From a checkpoint of a small image classifier: trained on pen-drawn characters of a made-up script with 800 signs.
Rows from block 5, named by matrix and row number. Rows with one number belong to one channel. Each number is 128 + 32 x the weight over its row's rms, rounded and kept within 0 to 255. All counts start at 0. Numbers have three digits each. After the name is the row's rms in percent of the matrix's.
# r30: branch 2 reduce pointwise conv (model.blocks.5.r3.0.weight, 160x640x1x1), inputs 460-551
# b30: branch 2 3x3 conv (model.blocks.5.b3.0.weight, 240x160x3x3, transposed), outputs 55-65, a 3x3 kernel for each
r30.9 093:164100107142106097129154126074177141099058136142166095127112075038132155132133135067126135112086131151121105132068087071110149152097136099116127094133048125151099134084097120123102106107140152158189163134139099127124085116101124168079145107165188136137063165098143152106119116
r30.10 093:110110168134102093129176115112144163137116138087107160103089127150112133169117109126084117136121107178117096177103133131128116144136105085102128092109160109109178156106129186139081137159165159226092117166116135144192200088093131189158123141127211131136123104149125130094064148
r30.11 101:129135158110156141098095088164117174091148141161143155116098153116154100149111086101112124114144128128076117149167125134150074063116149131110132218140117167107142112131125106129109104169129101137078163139042103130103151115120128148120162107121117097175175129175132146125102155
r30.12 094:160128122121191151102115132109141135146136131146127097113142148080187068166114149124207129165113119159192102192098142176118130126138123206160117113138095141109084061170096088157093147089121165110176154154114141088113167057099114194136123125142149135064132149203093114116154165
r30.13 099:136125139142109122116112136081125103093136146096127150138154115039109128155126106145117119119121111126132135145154153158070108128127137082120108087125148127099149148121137127081152114122119158164122142121147128148095115085138192142124107135138152128113073100086145118143110111
r30.14 095:032134172126152108074103101181157129125116149131121105103131113138156132148165090137137122122130141125130128132116140106090124103118126166119119083124105118129096095131143104190096192119081184109128119157143085145188160185062140177118134090109087112144108088150118106121133117
r30.15 095:155177120113147120164173102083093120115122122108090150121151107150154114154151156179087128142123106127124111131174132111203188116162150164145102111134161199067136123117117114163139144180101183112162130142130135105143121118168142139155118154139111083097142091117157160125129107
r30.16 099:127093102122096127161073147123191100076130143141102128094096129073137119111083086091176144168141136132149135126101142120071096153101158141148146068144117119132163092129107106156139128125158091106169087096184114203136149105161139131157152100111165149085104164130121132147135120
r30.17 100:196122081122137156166126089157143129162111145077160149118165092183074133170109141141083108150134117170077145104138090128120129113138107129129130140119154054079109092101097136134135092106118078079183153140134161065168105106089165146142133186149142125145188135142071141133064136
r30.18 095:168179106165086111123067157040141116104143125100144075145127115125112102134117128115106119158105101125068131144144152121125120110121087095116123085149118121111153086135130145106128114145127150131189144159149120145082163137130196130087163137138143095120151158116134132170122155
r30.19 101:130181106100095175125206141046094070122119157173140152102122145212103131140136119159145134111141126144192113143128119133125124154141143145118182079147129181078113150134148117131146163121125094172109140201142169153151127154126152150154123123111094132128107108105131131079105126
r30.20 098:081179112133162124127134093173140156125154138104104188126132152130076186164123179181145135096096156168137087157140098115071151099136101127127116081123105095124128072115106126104149133125141145141173114158148139133113149170158170132049122103167032129140155080163143115151143177
r30.21 105:093144150139145127149102134193181102121176122091161160136111126109151132120120114163163113092143105103109113138110115145129125181112130099130115122094146159119167164095140159067131106135112048136118139100137095147142111134097128151134118206145119075122138104125117101142162130
r30.22 096:181118130122189139142112154107078103113133129120121088148147083125124113151135177125137129134124135126109129117123126149101136130120133114127182135126114140127126169100150099143131113134138144148157113075131118150155137091112146165117100106146068140110156172096142140109132188
r30.23 101:073172111133131106073079089142144126122131091104153169140137181089085155137122128090112096139094131131159116087124217091106157133141148120129141095129108097091141098135107139197145113141094150143151108120090120170162111166179136122109117148113135154101131125130122093110122116
b30.9 076:137169183081152170132124116095108122157173197108134130106171175136131207084155209114083154121117168150189124169134129122127151136106094134108127143103154056089090224155143150116186137085149041110146173125101098104121106115107143163153097113105159156129107128092110143124108105136113121166077099108
b30.10 098:204121114118101125115105086053136162151187118132046096123150124109148115076087163144079088180155153135134058165120177095117071134120100141095128139152102135096091065128082112151086079114143211193109122066097153150136135128151143151154172121169142126166112093176117140113102109134187143148137119132
b30.11 090:161154109133127123182122099160095095143132157132138138122112114122150129120119096150113122119158088100122182130221156096158112140142133140140078110108126127127105116140145170143152171098132090161087187099123107126106127108132054098102097146189075094086113118102113121112053090143126139142110152122
b30.12 074:078130090133153136128162095096048090163086135124139114112081083138170121114103128111142096074111140150138120093129191135129159134144184131127128156116142128147158086084148047087207117089084157059097129119093130139119139108112140060111154142164153129129111129116141067146095165155123177110095106123
b30.13 096:143017098149131145094138117164203134174083086116126153178109087125150123069187162146161113113201098115099143126099090115156077092114161136142133152211123150164063209127102095127116214136152111180172118039116086131155097120136138168134140187167149097165088146144133114101082130068131201119131109095
b30.14 089:104164165168171150148120154139118125110103096116125115109097119137119113162221062124094153108148143106119063139140102139162180114118117133139181139124154172140099126086149158098142179161099092153143147104165132129101092129111168136125168120096103111197211157186153117119128134085126113150113126177
b30.15 104:122109113131125091197113083118157174048115146080109132143107044111135091151148093072122095111101147143157104082123105180091116176150177110134091163144084133083109094122176122080092182142134105113088111143070143110100128170094095059127133144113123143154085131122120105111088092192110122175135122158
b30.16 068:120098110091104182096180181143158149117142114174155124157139134134132072144116090141129164149102160109152183123177131125106123125112126124134073129138116117161122085107084088136093150125104145122106135062168157129083119122180129143115142167149117090141153109134126063188102126171133118138144184158
b30.17 045:119083086157171120065119091143047117109113187159091113136099128155086109180129123121155144141111123137142165134143160156152175088081182093143093117120144158073123166173154168096101145146164089082190169146111127118077111120130126121144108178137108106145165109113127166132085109162138132119123071089
b30.18 109:149122125136111187117128090050117158110159144164092098106183165084103085104058117125133110145152163147116103139118103101109168160100126070096096177161125067123132092123118106138097114145170234229194137097102119101113102181170138106140109116161119097114113101097157135162117095154132162153110121114
b30.19 115:145141120103187164136115073150102159129172123098083084110123090136146168102110160165209168146129150114079137126100126121138103137093108124105111124159153126105119177136159142141085147099135159255153092060093074131172137130170119092088157077133127115157095105098100074124055114134117174119110105072
b30.20 083:098124082163107123194117102141043126106098093135180104073105113071173123099120095105140124133125146116169098159120118110103142124122140111103090131129151145078128115143160114076176146148098122189102167105086140158122116134119137090080123093099140078113135173123087058155114146116138216125099119119
b30.21 088:130123064117106166098122071127121159177163164166135149117180142139131125073132205099165170143101087131154137105114136111184117115126121080153145135112141153121147115125085138134166124137137180154170122099156121126137139141127048088110134098118110174123160116123138118184118078124127166130090127115
b30.22 107:182170099138150128123125207116109138112187121111065069118132077079156151072119175140142118140117183166093117157143172076067100101086102147126093112152124136118159127192105085112139148105128180130142132083114089090138156124139133061172144111143150125108108133156117147132080122093118158129102116058
b30.23 104:146103031133142097090168154125140153155136088149147119113144171122147155148175136116120057102106125118150154173104137095106111127129119116158094130121209120152187147165104145129161126118162151159164136047150124110108094155089138119198118106140054159169100092146114151162161092139162144109125103070